Rows from block 2 of the image encoder, named by matrix and row number. Rows with one number belong to one neuron. Each number is 500 + 50 x the weight over its row's rms, rounded and kept within 0 to 999. All counts start at 0. Numbers have three digits each. After the name is the row's rms in percent of the matrix's.
# fc1: MLP up (encoder.blocks.2.mlp.fc1.weight, 1536x256), inputs 0-127
# fc2: MLP down (encoder.blocks.2.mlp.fc2.weight, 256x1536, transposed), outputs 0-127
fc1.785 107:560399459507562501442494442454512513509548427465397541533487506451491511428550562509471548388454499461520410495518548563491464615391492481525541568571405398468480456469498491497578423458485489437498513525549428496494526524589571521500541560498507488405528513457459544548575550446532511452478492487548525364542563592459531502502538561477452476557521455372430471483508460477513548489472
fc2.785 098:500468489496484497453463522574444487478573561528489467479479495515415441470472400573497518434447532474463500562484501436441471460475538556421462429509574410500589437466513423447491433464574606534481583487519472527455539502466487454525535512522506545538451565504501604570520459578455505502509494351530519561459557485451465445481557524427583512474558453448538516479544482554552495549609
fc1.786 170:525533465418587444521511454453450447561437590506474542525472451432497426465512495458431473441430555512560537452563559514512512521542475463659538596470590556536535505463487573516544560584467498491391489512542484444442464445488443472481446474538483541436533532582479530480570489493475519504460469452494559477524463520473521514491498406427491496479539556345493509501497555528568542514522
fc2.786 159:440485482578534531561425512502514392483468490368409616479504509517485462508475506517472558456481517586514502596527420499426558398529465426546539539587601470447445476540494473550476559413538559486490463474499470526525566456457501501555573515524531520492443532537634480476565400418518488449511437486521565444538509505462510512487549379545462554524515567531572555413471552562506579433450
fc1.787 087:473503474525438497517441454430471489504615519430486566426475506499548503473503599530458393555504496462527550511570475522537510498409479556485544481581414568454517465440509418500487448596405424436410529434456505560507554616503507508602505561458504535535493540450504460458474435513520524495548509515552552451519510520527471537465528477470556551524462499567489548507450514463485582561419
fc2.787 085:534547603457521457414525510560453515562482497556472501450487485521468458459510436538514621583398488558418445466556525387459420437401455457511483424519554460499501548465483463563438509490524525493472542477503470496493407512455476460569598485486482575473557558421462470610440548496512533509489473545524561553542523485519490586595493488476578543511620443568513480462484404470560413478544
fc1.788 035:586541581534487481435506565440505475549488544500610514549540508423509418472573532437519534500483507513456512477517566509509529508470576401474504484558529462474416565557503540422533579466562499588532428616559533534467506482480346521541458528609544372534440524485547569530425539469528520568384460514432479491519497533557491438460539539597566530529484485474476476477443461430560471535445
fc2.788 044:519535414426527549462527473571534536528440445474509550474515474483452541485575461560499577506502437479492446536443567595534455466497425501578504493522487557555615461484496513546537499522523538468457509498512422475461490498480377493517491487428542535443549618525532464546495538452529500558453606466549422577409428453480545535493506529424371444501425625430500649515594485517537528571457
fc1.789 090:506568562471473444439460484462472434561437499546475470531527475523558600472462547461443522512504465570459371459508451501623554476586450468467583476523508541472485517448489576450564575452534526501480515534455548501417462553554498489491525489530496529469414474608505531495516430475509408456436634472522443630452462515493508498595587494520469480491488480637442522502443456581462455483515
fc2.789 089:514460474520424530418516560469475495459460515411461491514422514509610517420492513551617489536490546444474516525571510540541486539506516477558473344483442616453579453466425440524482457492580501450589473580520482474454450500459598518444540494545550406452489483493551534481554474493488502514513467497487504493516481551491485577460563495462516504546564540572454474490635452481468538522526
fc1.790 059:496576507460437525486498512486471447468455362530538507491516500474462517517555473578548495498493464569519548482475502409553473532572487471487452518542466553411498485561460528521548448537475522467479438518580486430488502514551388557533617580540475440451555462577489456491472456535616471538456380506428458431532509419576518436537500458353540389524492520547492489570467526533485524457395
fc2.790 059:494502473547502485557438566550464565364457496522487465456500442583531481437480476427549454455459553504624420481585576507424601525592478466525549521485542536517408544526536482506533523522469491506560461527478540531440553533504509476562434481455489538499508485497589547485485532489470503444479563388443555548399461503379490479492411508521441483539538576471449464498522564486410492511433
fc1.791 086:495463645447554463572469381468525634470406507451627570465330506535517531575549555431450528546427470527413524455510475396548512570524463572580534520520492511473419389524426505570476490504455475553448626432533537484530510508378471494573453510447549527562496479524563515457518492532497482501564536438520516487399380498517585512458469390528506527471449539540504512493527529452482479440501
fc2.791 078:490448625422484499430403506556524448541534512481499509456450424524527488467491507548413563456525442510518660485561557479475533465426496463481414478486467471569524575561498489561431542446579486500496564448461528552537603553571487553456557428433466524508526447403421483528523498444582485449439478514543587493578547514467500452451455536516485439503466530448505469453369571530557490477562
fc1.792 039:461562485575462452482551545416473513435431463523486453615441491457483519447477495473459601535512576605513493571519484464518567559452542518409529540412402435586533531527542504527512513501528491498548519475490496574489481583444431530438429481542506517481528568453498581570488458556509530571453455492412537469430489465513532569497541462571521472508404459505682453534609571433543510514520
fc2.792 045:470417460464477426487546534624467529451510538498493595510593619497438555532487441466546511555494514382439490502525449438512427465479477483581507529495614494443410515468460526562574546614457441536568530509461438513516544543662516482528559476568395472478389458562520509483492510497573472502521542522561478434471566515393519455471520494544404525488543404510412505519498489486510587493423
fc1.793 094:500465504483457596451608415446531566524521487530480480516549376544488510488577549509556431475512411495566468491534534614542506522521513449489476448570449505502505463468468494496486560474534460571428596516581550458508520461556470493487568533449511498437608431527430465539497538469406554503577547613467430455519539548446482496460511431523559552548604457541485513524514529516475571532558
fc2.793 108:445485446503405486551528598543524506477498527464434481521525500506532481462488479469411559453505409488534531450536465582479560431456575516542535588452555461474509473482372568521459387527510543473470482588529525489563446550527487440533503460541460518482469551446576454391551541581580422525466414482361462515558468643477534482561538540569555579495438475451506621509550564460554470501434
fc1.794 099:466435552461362484441479479508483530432578427531545550538578525479512543506483493488481526545525436506450467506486522554554516510531621473537564445466518593441471551542528494496534502478429465474430497500564526450449504419464514515382418492491499543527441443558543544518435598511473459457505511524454347575572464416516552434582571557495510427560616469574464486574460496500492424548548
fc2.794 105:575531493533510451477518546516480518489499487475578570502450521425518567457480552491506586527461495553428497562474545546682459463570456569426492586409414515522519511526507518585467500456505565472476506539448522589505424558416542501496541477490419552529474454486501449526460435532577432527416497523636425571414510549481541438472469499426400466542557582448471532483431465444471495485454
fc1.795 023:514502532485412551475508461393424434503501493525475404448535533469443529466546453422352482457524615473499451474493578524496469539549490520498495520507579493602492445459499593492583544502504463531539483494478589501473472547557478620586523466560403499449453548495475538487548450479498453437548430578451433492440558465499541485416520490415447468485497589542467501577478554516410505442444
fc2.795 027:439515604495424502488486511524573499468427521455505532433462454420535442477481485568507505494473462556513505537543480456442518492592456453552502586444448452469427473529521456523488513538496534451566495571540483429525489502564538395477520494492420501518603505523496524505338507485524576634446408493586474536516427519529477371571491450525544480572496462464515497461522396553524488546500
fc1.796 094:515470537435585523492415495597506465562449489556392450443436469481462471552413548497451520561523498484506574468348542479487533404434508523499529467575552589443437535462503477483514548485452497506568518472566459602510490460491461478561502464598441580514469551542431468510461572450478458512515500536492512568566515489581530566493553495462402423426469515515458530534459386505516540593454
fc2.796 107:448608519508402542527585468424488408531495492473511455470432487535493495559579478548454559470577497576528499515480498528511529519436457444598521404572448482582522591478487499540485542581510446390429399496536577461579528381430458432486495477444500556451477488548515412435521466485520544539557480475521536459547448552533409484519513511492512536437484473493499461493609534486453460416485
fc1.797 119:571495547437474513468460473481543503468573500501503509435527503536507455403489505523387510473514494495460535435600484379463508491383477548495437510539521490506516524452403552454520436584507538472616485545527539557479494587520533406519592596436576509568461445423581592516525486495565406482533516556570550476482528480474482443515503507459557483470526572503578517516471537493557402544488
fc2.797 105:540545527470420426563495521454546498467407505581548522506514477441494408564494457515373534569519496558473459458533634528463593475474513535494430459419542434434489476505481577493506441570441563537570507582566497462600507683492422523564554531479493580578458460525493386473517503476474557496478455480494529406545597452493542477450584430460474443525500430463422532486517526470499530498487
fc1.798 032:473501481453402454513539484492590587453464505523528479600483405489543493432447528441422511445527559434434486515429462417563534611520473515576531456563550385486449505465561573514554516565559494554531507463484478614537366594498572526490442474449465489498518465504524447443526571563462461540496539456455441420529484378525413493397522492527492490518516462460495484500508543512487451510555
fc2.798 031:451537582458445567541419411562492505505522459482474513453474508492416517441484473469525475588487461491526513601519493527465481408466524525499463459440499538534491465494499412604507482396523457455512473531500425403478633559528530452425610451507462475472467468534555652552539511440434437529459572475436501530459568572438495493555505431465434515606476524489492459587453420523445433421605
fc1.799 145:512511505483395554528594528501440480531441506422456386564545477520460463540545445520555538528451461491421522561430416594546566519494477417483484540581517520597469517439463503527493468537421496512545432484439576545557486490451491474469519535430598452487530471477396433524552468470490433564579465490467498524514440506426454491508561549556525629550513545522396567523554443481536466573471
fc2.799 145:547449446401395476490365474354563568479419512510438505580353526497474454430570543520611504462579476560534516551493470546504462436409451562488455486445555520581498552550501496536505515517584444545474452531497457509569531544479502533469494511506494538465537478471474521513472534506487501520414480448426470458466561597499466535461550515572507416467473404463486487413502530539465566525500
fc1.800 044:495523522421495471547459530453539457457403523319446457574520612477580491502594509528483434546518443507384523479502546501502501509568392458437529544480440418496619490592553468458497461543469491395405527562416552484442482593485472489463534530526591529543527503548450542537498546545523550494440404511503459536457526613540479396449561525474469486466498533522448338487527460546553512515477
fc2.800 048:461367527512513534390459430488498417392558573524489524453453473523473534430401475442527467532627502514490490539490504479541544541508547434478476503559605463497545460371516512502508507475553453499559505470485464423566492494548478552506490518465497535517465486438532456413487489479462434481456623491434428501445538515527391565564565559531389436598481553460501440552561444459425514538510
fc1.801 138:436505440460424509575482567371518497492464490413526488526447533464524464596480438459446499479489466521518598454455624523566470554459537532555471483509519529396561437501499516418536517525432440522547475641538514487521482497464508462528568609488567531526514503488507532456444531510514524577498477470502484538553537417565574586507455513508598454362520458502468423498545454537429514475392
fc2.801 132:494493453457443497544535458558465444577584412605537504499444522510416494448394504514516520554534425529446449452479486437489421501599494500549521437418431590595402448536414637497519528524519452525506504490542506522464448545522503517486517500488524538497553494508634442549486500532478478522439441541432514395547472504487481495499499479512523431484552526514484517581595429424460527494552
fc1.802 074:655488468503498513494472501490501503537584561556472495440529573470502466494490621483422588485504522384553526510484455394467399546484449492423518578520554437467485530565523453468496413583520515435471638465482521548559528567602449511440549486575506486534561452456577455396477530488451473526581427433520432586467517445456491511504402459432542559498596456503456400568530472434527449434550
fc2.802 075:477487496469475520501497461432546465437532401454444398573596504460456499491468531509452477423528590521368462504493473466518525556537533554531501474490557447510507504538464487537487555510365493399466486554500548403552513519567480514461473462498512528567509547478476514480475490547533522533511444497530494480532536627535528401492510423529606473503501579500510531480494487517400509438490
fc1.803 058:517572444495488455578578467498534461518515488462597489389533500467506523478432512508499486526444483477539455563580495453495446498496546479584520462481527400503557565533477463523532416499480532442486533528462536551555558484577471560479457448521505519460478529581560489495416536431486581431425388559473526554491507494483566472477491537404487534477511470512459402570573509475519527465505
fc2.803 060:534457466477542420531492469352512609500461431591461497539466519611523522472526514467426378533483531541503540470381461603492481452486487464465559527492504495501538525465576548425542615500453556515511451584615468501465446442507507502518532480462523442516521433455462486537550473501577546589522505447559447473523474514424570568430517582486444473538573521574451508614535420440508419520472
fc1.804 146:572518539517506553576431474462555482503460448515420499510617554568477521461511474435505407500484472405494492552486421540521524455535570547528469450585529480522475579565467540532497524536531466455495369581479540569489509489490462454481456442571379540524529491524524593562423373451467559561533507465533529443532568429469481434546482507539514461474530392466409408593517485511559455579532
fc2.804 142:510437504450482428521520481444530535566464450554496470549374375480494455413488459568549471537551517559515458514400570535447490479502461466501477472484535496541569441528465430629474506483544490538482504567435468512537514442537481477504473499402496414494513494398463505476453575546459454500464347517433507565466491572520486512535539521463526441437530573548516489537479527511570484500465
fc1.805 070:508499504490500552431529527441433515509510485413484483511439377459506450562521437480425544439535550555486458510541475382494491622515491511462489494525514460487414363591543511505481444591462439556481486539556415474558591489443593571460533506485425534447445479392515519480554540459423510459520537531523472457500484400521467496518520450471604498505530439478475414562541558502497574569527
fc2.805 073:508542505504502545490434481536415537450530491546439464524522534660549497497415531528434480432488460455591496533466425480490459524450513563441546600442481563415550475535458468537533566441463567494495516465496538601534437485335473449597510465541483476496558506562346549523485429410419494479511522415457499474472488562599474423555508533532460561459496509548498551464530493535438517431502
fc1.806 112:457481498455570519404497497533508492568461555440465467480475477510487502465463522444516458568497494529516468534418523527437472458478495445460598519474483526527407479544439511507507444408534499544521497438501481589551513572476502498483512456510382508385403547485550512536423478407520535473429541464563556470584463573482467514571514526561530473492526497445575444486440565614589549458462
fc2.806 120:502565573466547428503534528465504425473483504522497505502474489482489489528421552519557486522493522445590534407501539509489498578457443483445488448557490445492612464507541526485538469490402433468389442384487517580553575455429518523483496479541570411606552535489421476469543561567521559480499407528555380487467459522474548497521563548391441421516516502483519460528581480523552506539591
fc1.807 033:454510486524515356485475463495507447527521468466561565514438449465518428510502500482496546484608433427480557556497521522439468582519441493495494457503497468454500530558488492580519556479535454428525416524470631659515482484542466480559463432450486536444505476485534433559442596453373547531547451497546559493563484471533474479499459459391486480601486493530465450539594469480479561542429
fc2.807 032:492496561466521570425426477427550547502394427483508491581458463528515431487493484494486514521452496503506524513495437507565509536420620573507522438523576513495526528536426505526476453566609495514426569573517426468514549486429516519480440492515538540548500431454452499560534513460566365520527553454495557517596500510438488474393590501445508564470484539400604490504478383514617512480600
fc1.808 096:561551379439529421553475456463453552573499534491476350457515416482467506471335508544481450442485539404569449550505638503527544578529524426523455500469495499492454491544524501435579476628580439539434530517517496456485615584566427502467484493503478616476501465485491511476442458494471513591515470539599522506507480534588580444513504466407513464491542456440483470492501527518593435524519
fc2.808 096:400573601552506498425487474446489497514616506384440531557544591437500486399542518467453523453462485536500535498450459576597508513535461458566495471504540566505477501408432356606398676437458495447475502542421473562476440541549453515541564481440485454549576523358575437487501496569430482470543492527465530491568526469460465431521524391464574517505520461466459463526491504513470563533508
fc1.809 109:519484548510597515469565399574543483458452498520605568484516602546528530463472536481518505510480515535497583470533480503582579548408508526504445492501529375494500567432476513588525485550540561512498544457564547498542533489465483545501500540501536485501474452470383580532505487446472517456440541523382463492499518577480528556525483426515583551430425513455550548582533599418564574515501
fc2.809 105:440613557512520534509590497515484482550557519469407532474384493466467488437481494564463511490530497439466525498504451523524430507544484561485516443496431452510630495443501444476452419523498514460517569623545501479501552566505493426409485465454419519461458461525525393521544546424420463509603524512515563543551489467514514484369526502496483486549516467555470575577507481410566507449508
fc1.810 082:426505434540535475463594531459562547470478439544377480577497547517533546466481499512477549408412568569496466459421477561558592424607507515543499604536530474511538464514580440456426454530468536540492493520458487402448496433519527567511444467554488493481516485515465492500545402521447482475524513548454495508479486512500520386522511397529499631401514466526518509523520550480590555512485
fc2.810 102:497486577503454436506462514440466469590532566447518628505565517486550503435562551571393518506444486554535492543511434462540439565497564522521389536602526598452463453572490498534506523500520444464477536549465451486485551540595398542460515519549466460509485490566412541535411529478541583450457509530484521512624465521441564504470440537513405526484499491491458442460558444602438457514481
fc1.811 159:548452503436532475498499551502486578458573538522480518465429562531472566489656445601601435501495515451559501497482520509494515474499525483464428535443464488483532449504459615570530517517451440609482507556479505480361485515507488474438440558483456532537469441465507495516481498483381452521501538527415501438464481446513518567472598556471549482545512493511445550448433455398566461504502
fc2.811 150:485530525465574415541517402496496414565498453537402437468404500488489633553394517550417474540450471424515512490508483584433544490373511541471502510544488438528487509498470426492492566548517498445450534518635569516503521448508539416577582465479599434358513481531540458548521582502537380481562512576478495445506450460527473535481520545486478499507427541569584408468469529497554492598563
fc1.812 053:511494478532471431512487490458492500440517505504457581529501479465556495536492497561443630487543453492484515480558465507415568504448525447495541613413612533531542568535439575418512485480522437476538510562553535549479409556519543438485407551445457529456576427537479551407554464584489516492547529507487458461441555531572445451519512540474595487427406504515447439569521455481511527496545
fc2.812 057:426437453478468577497432513544553475519469471484492455493452538545492506455584510471441469517506565520456520531503434554507549548451577499523521510517463523561511360497504355553453501476561518505523510524533602471562550488550489603405579433482478464525486514369567481460433389425490498523493464516494433456583503521519497418549518329554461427502536420539544482399429637527455507542550
fc1.813 102:491498518593507550561475420500570451483547516464447521503519513543500545583521484427580495550503493503538379539477478424523552475476447427530551520567512563405507398463432524459427514428534491516507471550519414523527506523465559522514526597466472487396531466523497421568477559502548507417573446478518505488540469448469545471454457486489554499511525489462503450504390582494464393435505
fc2.813 094:510436506580560576472423496461381553473501488574457505416554501480443501494506458502495407448453561585468542496536498578453472427552577482482471514577453499481510633451426482511568543498461562484447471504484569523476511488426566503483527522487563471576456557479428465597560425597526459551475540506574435495472568574502496540469497500495431503465463521591463490485551566479558425509513
fc1.814 129:442546458461474443555562453447570495481434450486584489522556501514513449529497454468393477501493495407475543475519481504502472541487545497454533492471458507456470517554508444516485430538573466506491512541421405577541601474516528496576548505507484515425573445554454499485460531516474558471524590508531474464382426485436490545539473414412454478553521557482554493574516547521513624497483
fc2.814 135:437490479462644491473567548469519510568483465591509484483466519494513564466516566486465482512477461386468401452509526533443575521445449543565416485404545530558533529512491458490391431474587544460490377486538573424531501517484516480476526459493509493506432528374468497525497534466555495438467521480548515494627541546462530492461584490509528550534537498536525442532453553436471482505656
fc1.815 074:500531676467453473576495505483508492491476442540532435586486493626547545601509514479611538456516509483534566406555545368639553519531570490567482529474437403486473510475604458485542473502457446455538502512531506516571522501493449486491514545480494402409514424497539552507470502369489454491489396509529628441464574515516537482497537479423443543561602504497502492551546543461405496509411
fc2.815 075:404398447506464514407467547519548497473586575560484469513544466508514475533438469487475429487406446499473513520489496479494490617551495566450551494452408492377536421592533571478514548489507550551541436452511501520410545565478535538559492474591498537564511599534432501495418540551573471452470510432496422540544566526426483536491491358544532533450447508429532444505454568514526594460444
fc1.816 142:460443388487479472481467446465497435530461554523471408484422477468538516457517513446577513493554597494480351554509542574572518619575498461508505441525499423449443561545586476446437436394579507482475393547444518504438398484463538529574484484525503446516502530577451571448515482456544379524486482513416500553516520567482556548526528478526520536520464551466379536536532451516576513497557
fc2.816 131:511529507510479484494526470493493612466449466500403448498481521504473602486456397476549520563514496491425595429560483493608555492489445530492466497382388401469506544527541480602547484484481490552404505484520489513497525516479466532517581439572452486449496558583450459554485553538516548495461459493585461467499544506589470441440515461478469577412548473440413534550494486423421544472579
fc1.817 068:565527531449403490541446496500361465497531517589465505461534572462421489534518448427483503521504481537527499519537409488530531515508488569484410500492489545556547543529379433447482504475594532511553480429481574515446485512484447381518480581507507418557531499537569564587448496521489507476550497452481513413498530487563449511435587492413673457488462526499547498485483512542364429509536
fc2.817 068:505461489469421508434394539594561411455609571395456438588436560518519510552570533436498491483529470465497426500538564449502534532365531433483534544536539511465512438545490477463538479462401481543535496555454519455494460594575439420532591466515513512541526499472613476408597484541518517504480378536466542543498545450463523488519518367579459527538460473471470416440548598511473588492388
fc1.818 121:559504452510584534463502504502489435542524557521522568454493474471525555471423476390470524477394515437529501462459574456502512620503497425521461484450444611519520468512440545532499498481520514525502431562492482536440540501500532488513573386443506490644447436517532567537529493575563486473512489494572490449515508399478587433509594442400502549442530512506470529581586376455540527515478
fc2.818 120:478457482507436590492506549508444601532574516383576485539473534544450520491479530534549462481537513528478471486339512502492525492552466491574500587502521379521462503461476522507446548478478508508579388503524507525555506492559523543511532467524544571493473398473488546547470470451563561548491438498503602454541494512493530500504572445495497414476546506581467475557482516515498559451481
fc1.819 031:636507516472510492577475412458538540492476529466452511520569505477492422465566517463526497500399452423479472525537530519534554471439625564522446501539437567441521440512471490562501519500586399604553526476593513526495464481458501408448493481497480510511513584511447586466449448498518510532541512479422580492495470534516541530520426446498462662449482415544528477490513471583511553461454
fc2.819 034:457438472474497515541573523434501440559585476392516505636516500484447513544518535581457433493583429537551512488464469536555476456527438586450497550515493483528540463438498502410512417487491519517502537470392499477484632530452486562541541560551463567426513511479459489472470503563489476498501407494520431511423422477476478448494505540555566489504588499527516481525476574487507487509427
fc1.820 070:563490481479488505538568515532505522583527429566591367502552594524612466571529419493554348490544536521452575555515457449491502523580488425531535503473567468512491462539583641503474552470471511554379549497549418431542522326480507508561460481530447480416416507468482553557516566551521495497477581526455521534543567524517527578447476470443508506489500520561555551482520540452488476445479
fc2.820 074:405586497494393563463415497442498446397502536418502562450435480553594453474542595506466499446453526491490515506461482538503471449603547470521469414499415467472504426486439432428439498471450559478528541473501507516527465628497453553622498445444497601561519470468509507507501504477446527557540498500462499413538448492599489483559566517533467515541553510509515401433504473484461467506486
fc1.821 066:440457526534532535544534482493575605574520487463480493541452523484439550463500477460598564488477526418500497418566538568502520525525600548533520384445422551484531453488488466544485487522468530483505488491440447395470443518537489535620429526538643547517462566507503536700530460571532532479510540580437466482435497519536466446525459439434438431540497544468488388494548522469498501515514
fc2.821 064:419629513461426441444519515525526422530489502605483450460491506482454529491369542453426500469492545519554513468389433420443520571485460497522461490520532397492505510490492545535457538479636460473432462559530574521422515567446496432539508503497469540466535557490459493464484472510537532468394465426608590503557499482492518541547486511458570498467536586530528507553354515458390511556555
fc1.822 106:575478512425484497514560496460386396553541550544515435518540472528517430488462481504526444429509501502515537557492473489412489336429428465441479493446568540539606510465553521436409493497474554472478524580428544495490433590452531483501508472561533546565673472504581506469536489500471555386518462499523466526562500477501361449463549604567530448485515521484557508526474541484517427529469
fc2.822 108:461476528568499506497469475558557562499553509437488468543481527497529520591567540422530538535562571401394478418487426481486490494460463519525501429500395485574517413462462502562528508456476428455531537586556551489493604471525490529517375550493543504429450478475488492534438424544489357617457474579631521558498532459593504520555545501445511533511525554499484532465468516518550522522588
fc1.823 130:497481515449473508474472401530508517539490478483464514525477446459450583574413419418565519539525447486444401488438500475493452552492551560572470563470482487482484548410559553567409490484447548448476534558496526436589533482462594473442532540530492356607643512471510456492546529530493628484545581585479418445447377473518553554571438506508535501418519458595469580521504532494575490509573
fc2.823 134:518571583427523438611473496528574484457553452458508505550501553502468477489494500513552448540577542463520498537546515440478470478473397409468485507477434521507492559516534359491535528557485456573438566466451396444477533494483502548501496497511472508435487578512557450476481481427561561567420480508483529564591481409485478514533509475538433388571485552509616622458473483451433471498497
fc1.824 032:447447472571524516470502390467540496382529521420425519463502494567545563434510494469537542451426526508491541563519498542468559572534463494572476470409514332545502532463577524573494541527396506503489477507541555449528530483464558540526600338518459605419592490565454496545464439429443405536536539531437563483495527492507497523485576497472454443522578457564476563440547535555502492451477
fc2.824 032:439501517551467411522537495520458566477413467398434496502504602575566532506554598534501400534552434484504559482526501475539587507479463515464446446514414471584407480497542553412377442399579450510505496560443590500457601542496489479472486358501464519512535541530436626609533580517498438558532504500421451482506492500531584431593501513531518558522529479480545606534468525504537495542431
fc1.825 074:508485482537582535534397471399478536491439459493522543553435596540541407425528540450531496521507457487469505506574504413530529466527560512484481501533503547521650467450485438595519449449442451473527531478507472460479497399602504474474452524579557532494478488553481548529554620580487455420472449574467638443525464481539494552578440492516478508478452525462497485477518428531547486489514
fc2.825 076:490567517542489531484553513533549451488456534536449476491518507578486595433479474434547396505524523539483449508527395493494438488476536510539496574549566438456424498458490422461597448513522484488471444475485518513562588532464470410523460536445499529524502524492494466525437548446483441634515536486489402418441442547459387535501586652525470391546577502551511428503451458496472515473494
fc1.826 102:487498497546454404471502537509470470439554595568484461529552472445444550487575430506547550581488403515551496468637513441471528441466514453472527421548429532512485454542526522508433457530458509510460466437532530492538511481520516505493587461499527516585526526480504460488551524487498484447470435530499398513546527489450562573522483536575524466547443358571476442461489514497541460473465
fc2.826 102:484481334483531467445543555423479563553477488501520560478548504438532483598454576483535522441546540493465523472331523507480516527470478398573503485448548597417530513496542522421512568411513544532503445411489534455437400505493507471511492534542452522470549490479469570558507500474540513527521481552549467524599453506482437480491535552475495489436505526554474524507486481409524448514469
fc1.827 142:488486540538481516492474563527531602501509564552487489539565507514435474570489478489432492502432489419550476542576512475549577399424515508569550526554508470468463541440418504508532541504506496593594478431427545578654449523487454553398455489518494521502469459407510573548534646520432595454560491447514447444561527542511486487590488494456499581500463491425485511550497563496515457543517
fc2.827 143:529465468394423497542546511445510591501601451434464479499483399558433412498449534522528516526436503507483511489424523464618481478514515463517466441522469446477575446548583537503442571395555475539484466505527480606483535505536443552574538496374465473489505473449542487405471483485605578505505589488430403545571402598490464509463445484466351584478595497373538488498551486478530571514508
fc1.828 034:544485505548523566437540527524520514436537564583466508454496549524446499458528477567476481447494510526493501462488496465441490454536502492490356423458500464545554490416495498481573587450469455495492598589587586486460527469472526484535563558562479460588504513499556607483524529495551492516471546482434597546489476597503506527482456507510555514480577525442457488438576516491515503553443
fc2.828 035:547525491488536509540473526462471461566504486384519495538535491488580596554511483457499498563519354519489462574526523468496434451499617599583494516504518499494542435481443516521556481529540462442498508518451432547383518587451507478477409393495494561400532469485512484521474485488450450514477476548489478471531472504522503505552466533503409535488470466571432440563408491494571541482457
fc1.829 062:521476570480507457507491585384524425546458545482492462550411462466478425551556485599464568682541444465628535464389516504546444462440537554387468551529460531523477539525463483434532491555537503550519517507494463468500460447495510478485510507548443394495597534591501612482566356571480473447512524461490541462561428556500499500519519535498491566450486578531487444499435450531527483565425
fc2.829 065:573422399494641517565501404548534579542523459551498511505466556409505408539476523477570471502499462513530481545499480520457558530545533483492406412419528493524492407483471495498502475405509491523550531544525472462438532523572436532460512448500507599606462583480532577466425499551543482552531483521473388537521506540529474531533423469476515548483441465387502561477466574463477547520480
fc1.830 114:625519528543447484498525500522492574539523549465544596633492466453498538444587473622622460486487506475473541441553530415460477442454532544439531437503459486514471501558415476497527416494518471486480517491481518512530468466477460523478505555558527574500545489479485468459476470520562579489405515501478527508543489553428507626434485535475452589504592522487487548444490533600469503436481
fc2.830 106:593543541504421521580484545512483510551477463396537445394526476417541421535541473468518494485501571480512465570454614522433506495514510540461448457444382520523581481530453532474471537497413432518548491420522473537394544476436571520440427520448488524568504538468593511374554548520464584482500439493536473519510540457439513481589446550564558387467640454568490503577530482551488551512412
fc1.831 112:459577451428568440496504459542547425413505518527598457532472602466479555598465502455551480506450497424457557420562502539499481482471501522529518450452435514466407540541567466573473506493567415483507462579489449483485538544566531506461487505577513492524514481477464452532470464562592488447460452543563436517481471511539428371515537469463449464523456554489592531527463493549524443400501
fc2.831 121:505434612437539504533495456482503450434502509532620466453488524466510516437508485508537530515520507612441437524522484471483517509549485506517484447559542493416552546568452567522424519479499428526460591491482506509508505455535545543548543502462545446590530470415495507469475479527441473481443515574457553480412572402513488478384498508496534521528508500490529455612422653499474457611524
fc1.832 122:546477562411542499486486431458505494551498521521573490434339477568422490626512530492494496529493539492588408509417379461471499493431473514523526523559442451453463521534583551483510430536452434488497657504519497505507562606459555548535555522431516528494506544515533605516361572515521501500470474481447531458485514409460553492487448550554477458524522494478462456501454571463576561482494
fc2.832 132:516472472485476435468512517552487507699504547509457494442455465567491439459468643507441526502485457510515546493490527459554538495508442525558418553531539494501416555576530546457545488440467484480515564451576459513457615510424561435548525498487446549503576498499390520527550485520475500541485438371465540438497472513514475435504456457590459411569392443468431568496492543492506572462530
fc1.833 079:479421418522508456500531456519617483504518565483465466446446463402510431465536493503548596520518455498503464465509550565495608429382490473378530563447545563536594448459480460553569539526510524458525449525553517464396530449576463516514413496409478458491466516510584555445530520465520408621418509494574562516483508481562458472407469497461486533547457541452517457467462522466508498530599
fc2.833 071:490482440410594491527502562491542480561547523438446484487506494591563579477414477537449459486482484477538507513578385465492444483461469526470502503430468563545529571499579472567443415539522410461496590495476506539445528405442538494464466423532528497557599440519442505525574497455484395475566470542605505502513439454581574577479549524441524545501476538555539451460506564484549445471640
fc1.834 131:476524485509515515419492405496501593427596548461533492469411482497512509541410521499395572563519478452477527542488489439481532512497484509455503414579410488519511524437462520494450469367456464524475460553525442494513505528471507501409548489520568472498531515406449528508536543434577542521445485472539569455596481546531519480408535513448578567531513391445422549449569512473501431470482
fc2.834 146:461505494421464547531543555483467561545470443476462521517569492536479529550518550518452516531578466509465465480523517500575517507484548376576493517487513568447535572457521461572476544522464512661499524573560550591506499506565445541492400536550454476542531502528583592439464497621482462507534473466516566478533456440552492483491458534510370450481452482479583455493563453462574517422405
fc1.835 119:490515567528508507461473495502507457460601487560471545482451443537508484487530436544524559514521532480556430418427463518520521488446569599464501560531398538498409451468411540489464478573556495517572458572420562509421440411502441407499466486595520477552489516487462512550508388544489459523493500451472532563563542549516510486497447453400535508509546544465419463467454495584489484442444
fc2.835 127:562526483473496454443497387543529412517616437569494444531492536469492460515460533443599507544580480484475591552535499451543460546448449486595519473462484489584462527476446497518539475395462416535530508482431528516536513482602501467531470434460533595519585573530587545509492545436441372482523579434444616532466477439569506568384510473521617449490411446433613492439529496477454542552439
fc1.836 075:545517517435560461534498571527495474440568531527523544515409557512502467576538516573446575365544580498544439486499544597482484490472443538536493470466537409454487470432529482498561511566439467508463533590585438502471448507567497520460513507556451488511551455464513508581479503545521478535510458538552534541530531596503557528497424433580501537526515448465392547543445517558504537538488
fc2.836 089:519520500531487522567603530512464430455509507499490501506483432527571565524483533492486414509545448545449447465495441432520547552429549487467549397563555559474430590600428516442455487410522574526575496436485553437545516493494415482428410484571595460530552531540561499462475443407442534446468561503509534498549499466508483449433510463495469460517518460490516551500509441455612498499550
fc1.837 083:537476508451488562467440525473421530610541513462510469576551324385482488461522588527400474465559486614410479494539502528503506509532515486511534512403543543448538596584419556533505473463470535478512494470512532458446502494516528471529444610416444443490489454477552494632497444606546540486481487490502534544486488511532512403534568506528519424432471440489454455540536462418512464540507
fc2.837 079:436488500491475463468531422528549457445441490509511532432411557501544510492468408489541545544562444442493515472453534494551563433539461439505474450561514530568526546474544440518492469539547458555417466563486449472410567512499483573419491382558545482488481507518479497559510375353561425445547512543495631473548542556500432538512506491492454442484438555512499557465453568564386559499502